{
  "model": "image captioner",
  "dataset": "rendered landscapes of hills, water and sky",
  "train_examples": 145000,
  "image_size": 64,
  "crop_scale_min": 1,
  "horizontal_flip": true,
  "rotation_deg": 5,
  "tokenizer": "char",
  "vocab_size": 28,
  "encoder_arch": "pvt",
  "encoder_norm": "rmsnorm",
  "encoder_norm_position": "pre",
  "encoder_activation": "swiglu",
  "encoder_mlp_ratio": 3,
  "encoder_head_dim": 64,
  "encoder_fused_qkv": true,
  "encoder_qk_norm": false,
  "encoder_layer_scale_init": 1.0,
  "encoder_parallel_block": false,
  "encoder_dropout": 0.1,
  "encoder_inner_norm": false,
  "encoder_drop_path": 0.05,
  "encoder_patch_size": [4, 4],
  "encoder_conv_stem": false,
  "encoder_depths": [2, 4, 2],
  "encoder_widths": [48, 96, 192],
  "fusion": "cross_attention",
  "label_smoothing": 0.05,
  "decoder_width": 256,
  "decoder_layers": 6,
  "decoder_norm": "layernorm_no_bias",
  "decoder_norm_position": "pre",
  "decoder_activation": "star_relu",
  "decoder_mlp_ratio": 4,
  "decoder_head_dim": 64,
  "decoder_fused_qkv": true,
  "decoder_bias": "all",
  "decoder_qk_norm": false,
  "decoder_parallel_block": false,
  "decoder_inner_norm": false,
  "decoder_drop_path": 0.05,
  "decoder_positions": "learned",
  "decoder_cross_attention_every": 1,
  "decoder_tie_embeddings": false,
  "init": "kaiming_normal",
  "residual_init": "scaled_by_depth",
  "optimizer": "adamw",
  "learning_rate": 0.0021,
  "beta1": 0.9,
  "beta2": 0.999,
  "eps": 1e-08,
  "l1_shrink": 0.01,
  "max_steps": 7700,
  "batch_size": 256,
  "epochs": 13.6,
  "lr_schedule": "step",
  "warmup_steps": 380,
  "weight_decay": 0.08
}
Rows from block 2 of the image encoder of a small image captioner, named by matrix and row number. Rows with one number belong to one neuron. Each number is 128 + 32 x the weight over its row's rms, rounded and kept within 0 to 255. All counts start at 0. Numbers have three digits each. After the name is the row's rms in percent of the matrix's.
After each neuron's rows are labels from the 100 images, of 14848, where the neuron reaches its largest size: "peak on" is the class under the peak. Only what is clearly more common there than usual is listed. The data: rendered landscapes of hills, water and sky. In brackets: how many of the 100.
# gate: MLP gate (encoder.blocks.2.mlp.gate.weight, 288x96), inputs 0-95
# fc1: MLP up (encoder.blocks.2.mlp.fc1.weight, 288x96), inputs 0-95
# fc2: MLP down (encoder.blocks.2.mlp.fc2.weight, 96x288, transposed), outputs 0-95

gate.137 196:084122149132127122132091133078120128136146091128130077123120174126165169124140161138106099132151188118114136105164125112083105078081164141122162143163127082162170141153030009122101176216127162135079129170099124128108126165159130137090128084133120125125158178132129126149130179093131150109
fc1.137 228:123130156126134107138074091125150169123137095119123099128086155152128128127176132131111123132177214124083130090162123105103172071099157176132138168126127108145160160151045059123127168195151166141060128152135127130077127143172123126107131089128137164109129172138137101133154207110141155038
fc2.137 293:194132123139131143122125143100126126153100127128185179146127128121127070123127122137211113110053086137091126126138112125122048127167143101121182128137060213130138130047126135132095105066153132110143158113120092128219154109076126127147121151125080128165122097162106119131155128143064125158
peak on: snow (51); steep ground (36)

gate.45 162:151128160061127127137179118148130073177133128106047096126108000128128114105143127097155146133134146136178133128134142125131155111124072123117127130069125129146133127123167111183234131128169118121109151128155118140129125126128108118032147122120130196093125110115167100134129115098175145171
fc1.45 143:204112144139122132121131086111147171086143170120135127085167138130131106094129096152129175173187112140115139132117144146068162129117105131112083122141053176159123115128076135116101215047060128117122117133118122122149126137101154183156049128135125142128135144117127188096151135191050126127
fc2.45 176:121123136113085133131051142145115101123155099131133122147053141124123138153167123132196108105118125118121152135187165143137128135139128156133130237131126128127051159129024144213153112096155140135167036110147115124129206088144163113139123112147145131128080142131149124151121128094145130124
peak on: steep ground (85)

gate.223 079:120121040150126178139102131110114127102153048140132085060125133157116131176129152075157055116141135113169107128171128179126135202100169155119129128130133042083121133128132119130179128129252151130131129110125130125115128140205125121115124110127125118129128122129168131115098125117178126083
fc1.223 080:130129128064131133158079131158049193128128113196141117151127123128052125102127115139132115125133135120133084128129126230077119127160124129159108115122125109129135164175145129129126124124136113125128114130101159127106129134152104157127129106135121127132122126027188102060051123142248126135
fc2.223 066:129134074255128117105142112129142132135127149113128147113116056150121076131027134130106137128094030114153124181128217122121127072079135136147128125127128078129121126134129115174137067125128128134125118128109155135091137127138129128119128093134124129127128175232122125112126130128127108128
peak on: gentle ground (68)

gate.112 210:142115123109116175153128114147175130136099114115115140122063092131144130128163255067195204165129175128132137135113127188132176160076128132101138136133143161127162127096115136130156129134123122131147125140140151156147120124139236141125139099124108157083132132097121063118150163153169062127
fc1.112 180:140139144175131132067111146118127128109128141141131127115132157120089148157146097108128124139155140216075161074168081144122127139160127127129081075122016115128129087126129147120111185113070126129122137126118108135075103125154130142155000142130179104130128126126126213151133095155098105130
fc2.112 214:132128093152056136144212128155125128126102143128120105139132118119171125098106177143114175132087134048126131129152114156132137248105123136164049110130130128155096135145092121114162136149086065134156116116118149124102063133176172125108145119121134226090128140118108107134099117101145132071
peak on: sky (100)

gate.21 141:122031119149117208097130128128185131203141123087141110130038126132143104157090108153103150136112079128113153151110131117093128129155135148132136131107081168154070108117113087127127146137123111143122131079110130084126088143128134170136041075065079126126130175139070137122120174128070117104
fc1.21 143:156127174119088179120147041152140118106089200097051119120135119135145058130152141076084184231142151144128172079130118128142134082135081137094095110122120159138108094166102093139135137100122129118151177144128108126144118115110140093129105128132150194036124116126129132158162128088130143131
fc2.21 134:124133120102125079103155047138129129124125127146046106140160119117125051141126139105125132137177143110151123112138106120155106100122115134156103127127135070121124132237118120142201129140152171123114124128103131145115137145120041082033129150138139137128153114105143084135105112015158124135
peak on: sky (84)

gate.20 144:128118111119088128154085128117111128150101102133160138169087137126128069068121059128089128041152113079146137129174096139137065100114123178153128127152141119114108086141195092133068080138114129137178127089123103192127202169173075114152131160128128129138128202133130142122195098102102129123
fc1.20 157:120146128157193098080171186110127129110114156128119067061145215137131207181123127135134114123124135143088117073131100102129141159127178105072132121130106109123143178145122226064128151134126159172100126152123160091122049131108156126109110141136125084152142085119140126119062129134140118124
fc2.20 232:130110087211113150109176158116128094132126144155138112095147210107144127132130117127133124175166079156124129136129117098104106195099158126124129090242112104131122132174120197107124104194088161118081125128140156122190069153086123070130119125099115128161083127121145124127113115128124120208
peak on: gentle ground (87)

gate.277 087:124103186129129129130255129056125129108129133143128092106132169096162130141135127131051127199128150138127103128126112128141113117128128130118128112152126122158190137200122140128056152128082107129112144128141108085147180151126128124167135128115127217103080128139063191128158127131115132153
fc1.277 084:103209132140138126118126120136127129128096096111090182128148144133127049130116128155112128128130126148128128129116152192128130126208128157150106129134130116128129102110042122000129128143121088171120150128128165127129225164095136124131129237128073128132105141133127075119128125128118132118
fc2.277 096:128134127128128123136255128105125160128084130124125122075151140128130129128115126121201115124113120123167132127128067131128119160114140122128128128122034147129121129043139253111118128127127131127124126137128130121125127150127130023113144108069129120183175128069126126103118129146129130120
peak on: sky (94)

gate.282 065:000128128128093063214128128128118128128144128190059128118128128128128132255161128128158128205128177128128128128128111128145128128128128128128128126128142128125182128128109140147159099128128128128128128128128066128128129128128157128253105128128128131128128128109144124139182081128128128128
fc1.282 075:128075114128128128161128163108086128134128178189128128128128128128128128140172128128128128040128120128128128128128128090128127150128128128128134128128069128153128152128128128128128128128255128048128140049128128128128128128129089111091128128134128128046128097172128118072128128128128128128
fc2.282 021:128128128127128130131128128128128128128128128128128000128128128128179127129129128130188128093127128128127128128128128128128128128130255128128131128128129128128131128126126128127129128128128128128128128122129128128126128128128128128129128108128128128128128129128128127128128128128128127125
peak on: gentle ground (83)

gate.24 142:118148119164144104128157145065116116138127167097137097216192165124126142095003101175118124063107120104103123113128095122112125180147158121132130096113121117123120139160098211040104130144105133135123063137128199140128117116130142126137119163157114065173135166109115133128114130119127157152
fc1.24 135:127183089135126116129131137129116120149079136102115143127122131126156089061129118134141211095101109154147164127173107128155126120158107142087137119120215123130154130120097084119142092125096125147149115121144117245131138111106160124192178190141140126160133133148120110135188115068133241143
fc2.24 120:110165179115087129123078169096128122119127126116089134153130143120128148040064107130125151099127169125175126129176125134158124081142038096112140126116148123111124130125108173167155125128131178146129124131141098123128188106135114121077147130139133116129230166170129128143158124128128255147
peak on: steep ground (60)

gate.275 059:130157167039226128058128108128128128128090128128128128128128073128134128128128128128128128124128128165128128128135128128187128121128081128065128205071128128128128128140144128250128128128101128128128128128137128166128128128163153044128079128128228128128153128099128128217128128128128128128
fc1.275 055:128128128230080128128186128128128081128128128118128128133085129128242128140071128128128045127125111115128128233010128068128128091128102128128128128128144112044192128109128127131140128128137128128128128128128128128128128150122128125125150027128128116128128128128128128128127128128129126127
fc2.275 012:128129138126125128128129128128128128128130127128126128128128127128124127130128125128127127128128128122127128128128131127128116128127129128132128128128130128128126129128130127128128128128130199130127255255127128127125129122128128129127128181129128128128128127128128129128128128127128093129
peak on: sky (76)

gate.29 124:163132129120117128174177127128148121130089145061083178122124092122126127025150118152129140128073115171128145128128202124141223131158043118061126129048056137108186099079132173145152131121121128139123128156131132145152131124094149119162128133156131068134099093127150115134127122123148134161
fc1.29 120:111128129123106143132197142104112107135103072108174113118085134116139208162136130132148099122104133106125138134096152120107131119158126031132195140137134129128140107149084176228139122172088128139133053143149182094162065138103152120096130122126098111153118129112157162082066177150147065111
fc2.29 096:123130124085130255182128164161128121109170127113141076158130089105148128100123127129056183128116128128135154112129142112123114081185103122172127121123127131124147114128123112126142114175116118129189100134126099134159136065116125120136143164131127131112127124143127134129128110113118250138
peak on: steep ground (39)

gate.238 129:125127044105087129095157094129121127127081130092117131101135105127143077171131123138144087103075074125122133127138129221082172129139177106122119153145114131105009131153126156152153104111197182120154128110124140131137129220095118122101118158157124104149116116125120141099076127053145120112
fc1.238 140:091153228136173136131124127171138061100100110112114108156117174120097122129084128059089137125207194132137157129134118108152112089167123098107101128109144076079180125117187109081135167132127076156009154130142158089140105139136142128126151144113132138108143125145124134176140094119138138106
fc2.238 129:155136070116118126169098152112130146126151045111154061099120139170101109105110126123151092016121119097129108142146146242143119146122157134118124120128127130125115113120120144161137137128142147081135057119107134107153165169143151193124076120139119158132150188100134127186127113180144129048
peak on: water (25)

gate.10 115:223131086129141097128145061119202134047114123123128172129151124111183149080126124110134143126153130129143118185157126155127149171091119201100126107119096127133128127137084128127112136122071046112132119131112137144130163129128158152136108127147158138131150135122112124036223155162128065100
fc1.10 096:134124088103105139205133120124125140133127102128128130138106110131135101133164172130128054117090119128070143113134186120134149121133174227132130158162161183137039164130084010140134126130147139128164127112118204126137188126137143125135129118150128133110084150109119128039162141122128116139
fc2.10 077:121114127067127155137109143120110128113145129129099083095127132165130169123125146022127164123132132106163090127125124122118125152032171137128147128129165121150077126176166140151117128202128128157249131118042137155116129138165127137128160044112136132136180137120126175098151128136152138097
peak on: sky (91)

gate.71 154:149129188143134097126128130134170125150139120106123123128107127123092109118077072070118166136128126124202117155130145126099063129128021125136170085064112128130208060067133072181135133119095129154129131127129142169146113091128126145115120068087127193121134153070127074144102102128124101128
fc1.71 133:117084152125114097142148130067090115132145140199129095109191148120135135143159131126112123168151144089124112117124126111167128128109122117120106145161139083107135149123051061112052127207078146201128240115127062081108135147134135132159143111117148136122102127120130112081053110133125167141
fc2.71 136:137121108125130134153098084099127128156118102117110098119128105145119128169218153126130193080104035123123140129126165127017131130095138153134191128129126197126086084104125069173149131139129146137185206111120129130128097131119160116130081128130142147124098166112127152028118140128136142119
peak on: steep ground (33)

gate.185 069:151128014128041128166128128128128128128128128170128128128125128128128125187128128128128096121121128040128128089201128128128128128130098128128128150128165128128096128128128129154254128127154147128128080128128128128177128128151128173086128128128128128128128143132201129128127144114128128000
fc1.185 061:128059128128128128128125128116128128085128128128128128093128128150128113128128143128128000126128140128136128128128128134134128252128172128128128083155004174104128128128128128128128052128128129182128128101128128174128128128128128128128120128128128128168128128128128128045068084128124128128
fc2.185 011:128127128123128176128126083255130128129125128125119128128128123129135128130138243128130130131127128134129133128126125127131137125133123128107128129128132158128128127128108130126133128131126128120127125132132128129131136128128130115130128128127128128128128127128126127129128129126129132000
peak on: gentle ground (62); water (31)

gate.12 062:128182128128128128128128128031099128128128128128128128197128128128128178118128128128119128067128128128180128128128128128128128128128128128128128128128128129128128128128170047113128005004031128142134128128128123128128128128128128128128078128128128128128087128139157128108128128020072175128
fc1.12 057:128128150181128128034238128128131128128128128115114128087128172210146121128098088128143128128128128128117128128128128128128152228128141128128128128128128128128149090128042128117157128124127128128102078128113128128128128237128128128128128128128237128128128128162128128092037128128128128093
fc2.12 009:128128128127128128128128128128128128128128128128128128128128128128129128129129128128129128128128128128128128128128128128128128128127128128128128128128128129128128128128128141127128128128128128128128128128128128128128128128128128128128128128128128128128128128128128128128000128128128128129
peak on: steep ground (40)

gate.268 129:190165163183135101113107097230170129105103130105140128138131130131111141081120121122115185154155154162238113128129143127152167154086120135096078087110155118078157050110166129091121169119110087134107149129161115141123141105139162124157136127136131143106160128174138094134222119172133125088
fc1.268 124:127099131141058164119120168124142131157122181124144189129111125133135140129132129141142140207095123145131146129113045073047146204123103033107137144151045165182129137111101098177128128110102118149127146126112113138132050118142138171166113117091168130127102131129084124130174144133084111124
fc2.268 108:162135132158158123110139067125184145131130111119123108131121036139043118130095151072114144128151117092157101146124200121114113135115127146180125125112081140127113075087125089169166186086125137143097146139138155131138116102120132134084076000128122159129131086117120129112120086151116087129
peak on: sky (96)

gate.104 119:109123158129155150153175125213130130145126119113144093103143129122115114140121163119127109136137150144129115132113167144080126197154174117200097128111055118127186140120139144098121162131085047120097086142127132081126128229129133145117090099143083127161144126121159141130020181067129129121
fc1.104 105:118125132128112137002118104137128124123148187138095109160111144126130100223125128114119165151159124147113137123131141091140127090127116195111086124137133128087108128152120112165143119128094130128129198106124104231127123123042120125125143135076159140088149126127073120119148125114077135038
fc2.104 053:130130125130124055121128127127130127159118128119110046128154164133136069130128111139166128126128123091131131129141091128151093125126074128058128135126096117128122167173128122096134126128138131129080130117127123128130136128125128132112130220136128128128126128116128128000124133000128124124
peak on: sky (74)

gate.51 042:128128128128128204128140138128128128120070128128128128128128128128128137128098128128128141153007128128128255128128128128128128128128128189128128128112128128135128089128128128128128066128128211128128128128128128128145128115128128128128046097128128128128128128128079128128018128128011106128
fc1.51 049:128128074099128174128128128128128120128128120128128128128128121064128128128160069128201145143128131128128128128155128128114128128128160128128128172128000128128128128128128128250128128128146128128071179128128152136128128128128128171097128103128128128128128128128128128059124255128128092128
fc2.51 009:128128128127128128128128128128128128128128128128128128128128128128128128128128128128128127128128128128128128128128128128128128128129128128128128128128128128128128128128128128128128128128128128128128128128128128128128129129128128255127128008128128128128129128128128127129127128128128129129
peak on: steep ground (36); snow (34)

gate.231 079:128132144128128127126123117196145116128082080069068171129128207128127127089056128127144130095129191136135128125128127128129160128150124128046127124114129128123111110128066150062225197128122136124119090128016137127120126128129127128084121156128126128128215128128133128129129128128194128126
fc1.231 084:128135150128131127128101107133129130102123129128120069115128133179069123127120215027214186153201140173134127128128129128131128042128063197128085128127171124128138126123133126075128131118127130189100128128164121128131128119132126164128117131156128135128136113136143127130146125160128055026
fc2.231 026:127129127160128255157151136127127128127146128043095128128128120099255131120128128127118171128128126224127128128128128128128128130128130128128128127129128120129122128129124128124127128131128093130125105128128130131128000106128214197127126128134127128128128128127128111129128129129128219119
peak on: water (36)

gate.272 091:138117147138136126175118102124138183142137138173152096225058147128133044098120125133120181222149129128127127128128113061130104140105127161142120134163145124141141009135160047124097128108105101128128143150128107136123133129168074163159131128064130161124128164142120134122187125141102131129
fc1.272 095:107125118132128116131127123111127126128069132130161130221127116128181073127118127206123127132129073127063142115125158119147126099132125171138128131144134114101123101128119046104122113145220103131132129121128121128126161154110125123153179145141124138163144210151093133097249127059099189116
fc2.272 046:049114130124119075117172109117114133131126134149131122127125117129139019199145077125158113126110123103141136131128131131194088120051123153123128152156157139137088150128174119143126096129221129134119191107127109174127140129129122089120173144114131110130125140218126128114124137020127105168
peak on: gentle ground (87)

gate.169 131:168129118117121174111142126133182113129121120128123142120091023131125161147168238113133133188118123148108082148131174122130149158122135056118111173129129136150084134105139129203203143081154179129087157135128186124160131053156126129120112124109127172130101088126073132167129135155142127137
fc1.169 139:108000128130130153133107138112079133128117128176154118166112144129116124169191143103154117198128139126128128130124178126126130127029180161166128137151124107131113139138132128146117115129177111149203118104097047114111065184141125192147152099111104136128125141160128133126062138160118129100
fc2.169 101:132077118145104155127121142116124122179150160143142159127128130176099100179132176076144132117132136037166135125124120118128138150111120123107126121149183222130129097101086128156125127128123134255173139099139122157100097098128143125188128122027131122108164184135122130154156125142133137129
peak on: steep ground (53)

gate.0 159:110155118124079122113111135117147135125099131115141169138132121110157141094073132145126119126100134099144118171080104087117129114204065080107198128128143163151128131143066115171165104149122132143221028143143152150126125078097142108150157164129106097127130161144064133113235142087128119110
fc1.0 173:137129172134119115112138077155231152125088193015088131111145110140122027086090103144109161137091142120153133144110104125097166122145093055072123086085091130128138107087173114119167132129125111130083111125156162102104131126124161152144108129131149142086152124164112127152166168121140149139
fc2.0 199:104122142141164091070179104111128138173108104141124149088110097128133127080149127171052105158126116163107128124135124133140224109119119128118104112173123058138147164130155118146129133116127104114129142093119175127126181177129126120129136103111133127181155099193126076094131128129130000164
peak on: steep ground (78)

gate.17 112:138141113128132128103142114199160147141133104099166139094139082115184189096110131110134089116110131125137120220122149141000090130144127113109190135099127162151128102113113146171162146134150151116127117174128227136175091105120148128076102115139042131136136130100132096153100103128142122127
fc1.17 094:065115124128130130115126128113097162130054125175128129127111121163140128211202156127111070129122108142114105122150132128140129143122153172165127128201173128135073169167112106150122120117160127145126134121122056094115128161132075098138211129116101128129121118129023193096131165117079175095
fc2.17 102:129108128125104091071129099127128109135129153128129148162129128120028087184058191128128133200168130084128123123136121113135168133123000106133127129153173125111138128128069135086109130127123125154107122132128100131128128127123094255120133129120127159130136137127097133134147128129116097135
peak on: steep ground (98)

gate.6 066:131051128152129132155128024128131128128128128111091127123129057128128042128127242154128138198128003127126161178128127129191156142101128128128127141178128167128128095124083131125130128128093124128146128130128128128203128128140140135156128098127113136153139128128132128128128126185084121127
fc1.6 075:128067125128172117135182128128128095178128128057125009101128112128128075123094053161128117128089182116218117194104128124128109071155128050140128128128128128128128154193208128109128128189146128128128128128128139128126132128117113100119128158128128159128206135128135128126114144128128128093
fc2.6 024:128128128133128124127114127061129128132128129128128255128129134129125128167129126129182129128128128162128127129127129125128132000095121125118127127128120127128128127134239129214124129131183123128120170126128122129125090133126129130129128128128128099126128130128129130121129128131127130240
peak on: sky (87)

gate.66 050:128029128129055128128128128128128128133128128128128118125126149128128191128128143128128229128090128128128125128128128128154128128128128000111128191095102128037128128088128128128128128000128128128128128128128128128146095128126069128128166128128128128128170128128128128154128128128128166128
fc1.66 048:128189128159128186128016161128128128128128153128170128128128128127092128128078128128128127128128128148128067128131128128128128157128128128128128128128001065128125140033128128128128128128128132128128128128183128128075128128128128128128128128128128128255128128128046128072128128128128128128
fc2.66 007:129129127128128124128128128128128128128128128128128128128128128128128129128128128128128128128128128128128128128128128128128128000128128128128127128128128128128128127128128128128129128128128128128128127128128128128128128128091128128128127128128128128128128128128128128128128128128128128128
peak on: snow (52)

gate.270 154:123075094130112207149123124147155179117116127122136135099136140139120075143130216119129114133084126115085127142071132165105184154132158140126121146163110154169077158088083121142132136164070129131129097094093202066105130148129141142139097104166118123111129142139113134111116160211121045045
fc1.270 145:138121125079111150234128129129102121132114089164113177078085109141125117128199138035148104101141145109213137135179107141164137158080122128068130140127200128123129130121133142144132115133128139127132140107140126156144136123150104122148153077089148161095164148130177113143134116118251130112
fc2.270 173:105050120109168158149067131135089145122078128135183119165114088150086134175163191120184127152093129159174130113114073123100113186129134116150206169131138134127111143154133099102124094169138133140111137052136108135108098126126069110127129130091171105143081079176132188186070119125124155138
peak on: sky (88)

gate.156 120:127105127123118148109121153032140191127137098160182107171123103124127170128092119136158115129128151109139100158106127140051077121083128131129137129126040203185130122153145094185102080128114098128131133125138131108109126129179122190132126039077097186117119145129070141127128126133060129119
fc1.156 120:159128117135166130162116127131222187112157143127155107156136093105127239045107117209071142150144127107139127135103128127103127115147120112148131128089089140127155117119136104102104141150126094131130119174096127080137129084134087062133124041131120154091113151166180116150145128206111127128
fc2.156 152:042121137138127163136109157129105113144161128125154124134097129131063130122138216172013130129127110110135129088154160129125132165212125106119133131132040130131147127114081076127128153128092129171205123096133075069124175100138128102160129130119167131128109139166074154124159127145127128119
peak on: sky (96)

gate.65 138:128128158128124128089041103216255143127035157120117197128135104135104098147139150093157160227140123173121130142127166137145202156130099121092117121123128137130111073125169076123162119111118098129104177100126128133128120135129104131159130124126135122127128127129121107127143128122149132112
fc1.65 135:113113174127128134065121152132148110145080137134127189091096126128059117174215135000141109166115111151126131128122119107107136132099086061101107134151135137128102113120128123162145127121090134187129128051150123167132017108124132142128111128091155120133114125120094124175113122103159132130
fc2.65 145:150128107105108156175142137129125103125145103093120059156103102097255135053132058190126127121128127134150128139129127133132106128136108110099132128128071127115169140128127175110135123159137087007147121195146143148193200157128127127118132128146132156130096140142131080127126128128136109136
peak on: sky (100)

gate.284 227:112114126128017138153109128065133094131115129129116125133110118161144098130158138139149142121105128087162137115134130122189185134083129138068118138166186155158091148172096158143137102158130075194148134099127107112120178137120152108149174133125155121125147135255128148133229138130128128125
fc1.284 226:103115127130174138127129169152102129133128081151127121103132176136125193186148218069135128122137137213110156128128123132076088151232138128185106136132144102104203163114111128125130140119100130138126099165128155130126127133142149133119117151126104102157141097088141062100033088141149077104
fc2.284 315:181147140068121120154124095128162194136145108138092155144124082135065153131170186127120114113137128131102130142108147132128129118180112144148149194079128166127128150093105080140133190032124152098132136128131081069082159123133137142122070113137125150064165128091116126140124126159121143013
peak on: gentle ground (69)

gate.35 045:128128128098128128213128128027128128128047128128109128131128128128128128128243154128128223128128128128128128128218128128128128128059090128144128146128203128128153128128128126128211128097128128128128203141132128109210128128128128128128135128195148128128128128128128128114128128127073128128
fc1.35 058:128128146128128058128128128128128128128128094131128009158128128128137121128077128128142128228128128135170128128113095128128128175128128128128103128128128128163128128128128128091128143048128128128128107110128111000188078128128127128128128150128128128128144128083128121128128128128128128091
fc2.35 005:128128128129128127128127129128128128128128128128128128128128128128129129128127128129128128128128128128128128128128128128128128128128128128128128128128128128128128128128129129128128128128128128128128127127128129128128000130129128129128128128127128128128128129128127128128128128128128128122
peak on: steep ground (50)

gate.266 149:136044118144094146183140128127123166127133103128138089128121075099127163068131129146133135192125147129128068181080120154132145174080130113158128117129129129153128136102146130046122170144085052195128129099128154114123152128246134196131110084098125140120112127128153127130132141203134124128
fc1.266 156:175112112169124128128132129108139120148128132064154124095133088128158129104129207130149167130126124074128078135128127208118130204025133126125134121141128142142127128103127124148123138127061129155128149131127170158132142099206183216091057073128120128139141132127119079121147182180122094121
fc2.266 207:208131076137095085102111080145127125118133125128125126138127083128134149146130126134122176127128129128152122136124149000086140099061122146189249136163128148110134122125115121136131127162152136131129178144139130214132110138087129156123177137130129130143102145123054130108101102125091111165
peak on: sky (91)

gate.72 102:125110166113126134148236128107116115035122131218097128055198141077169151149142130151127112171109128108125104138118064128132132082128116128123133134153125128126126162151027192130126128134126084110129128135124110081136223143127147104154100128140109145127114127109135179123119157105128128146
fc1.72 100:097075109136123139217127131128096146146133125129175074128097114144169114128112138130156184124068094127122128128134127138127128047069145174133130130161131128129130131104137074117056072125177070129181161083128114177109168132173134142150130104000127142129123145130130129111118133077128116122
fc2.72 057:129136134125140119128128124133127128102124148132107127128132152145198107124175112124129133128140128133134128126136110135255110127067120161121122106128143114124129128124151140107125122128126129117128147134134117131131140128120130000154142156123189131123140144127129126146221126121129181154
peak on: gentle ground (97)

gate.253 045:110128128128128128180128128128176128128128128128049129128022128128155228128229128129128128127183128128185128128128128195128128142137133128128128128225128182128128128128125128018128128128128128128128128128128128147128128128129174128097128128128051128128128121128128128054080128128128128085
fc1.253 059:128076152128191128128129128139128101128128128128128128128128128128195199128128128157084163068128128128128191128128128128130128128128114128128185128128128128128098128128128115128128128128128128128128128000128128128130133065128128128128128126128128128000128128193128128128128103128128128128
fc2.253 006:128128129133128126128127128127127128128129129130128133129128128128127129130127127062126127128128128128126127128128128128128131128128127128130128126133131127128128129128129128128125128128128128128128128129128127128124000129128128128129128128128128127128129128128129128127130127128128129130
peak on: gentle ground (96)

gate.82 165:084086127125118126164150170071071135151133143209159109167152130095122197137129113161088056129115173042143098115126081122127078128128143119135173151155172094154143187157127128132068100178108124129143104099144087104074171128177108127177146066098124079139131154155128131099117140138129139146
fc1.82 162:069103157166130128145203129117139089159153154108124040148139129137132091127040130130124145151087110117126115133128130126081113151120132096150130091124061128137127128090184214098124170132120104115003152128101123115092070165128130153120111119114126111128143151134055130133103137133074144131
fc2.82 209:126122181063126112128048143114061126146170120089112120140123137172146131129175127125136168131171132075140119075128097241167133156122074095085124166107140178136039145121068133129131124133131129106137070144148111139148135128133140124125119129127168114129154153123062127158133173128176164187
peak on: gentle ground (93)

gate.101 109:132066050155114136123060124117181151157087104123136166148119129131125069096105130128139215156126130185065111121077127143128141130096154124123130104130128134199056114127137119128104162112092054136080130085129136118094143136140145183136080111122127127127137138144106130131240136144097088115
fc1.101 144:131122182146129193147125176094127135132149153134136127110110141123102156133176140027116123149138238132130116130127126130121092145122130053127209127126176141154166164119124161157118160095125166126131121163127117118109111049149134137130138112090095150110129159123118132224124144189161123193
fc2.101 128:143143182161129079111168083128130128129092134130130245128132138147113032114069057112162124128128129130082129154120125131155128058128092114106090087133124131118128127076221134130129112116140098129056130127122133147127136142098127199123135176132137103129177140138129105098149134106123099198
peak on: sky (98)

gate.196 121:186173151128126115162124132125125110105131099129135208123102128110121170124156146129123188131141129046151103128129132128175085136049130100061131126138225131130134112054128143127124128134115119136152168126152124130139172103163158133180176126109129215127128097136122121187228117126137121159
fc1.196 097:135188130077144133113133113149125127111129039143105111131148130124122133168122122110117104128190091157132133189123129127132124083237115138202117118118126125095147120172127153174219130127210143094132084173124127123175121121051077092117134141159126093091128081128180110132110113132142133123
fc2.196 106:090131110127121031128127116140096145127130129127129127124123120200116133119123169189146109146127135000189101129133128152125128201106152150159124130118152111140124135128116126117127132154155128126129122109140155131069156138188127000130130054125121127133094128158142122153126123105163128158
peak on: sky (99)

gate.1 051:128103128117128128128128128128108128128070100140128128060096128040044128210192128128128051193153128130128100128128128195164128128128181175107134213128128128128164128128128127126128128127128128128172148128128128022128081128127139128131128128128128128128128128128132128105128049209093128128
fc1.1 061:128073128128128178128128128128128128128128034128128137128128027128128128128128128128128128232070128077163128128128128128208128128128128128181128128128128128128110128157128110128159128134098128088128128009128128128128163142128128128168184128128157128128128245128128128044128128128130128128
fc2.1 014:128128128128128126128128128128128128128128128128127128128128128128129128000127128129128128128128128128128128128128128128128128128103128128128128071128128128128128128128255128066128128128128128128128127128128128128128129128128128128127128129128128128128128128128128128128128128127128128129
peak on: gentle ground (95)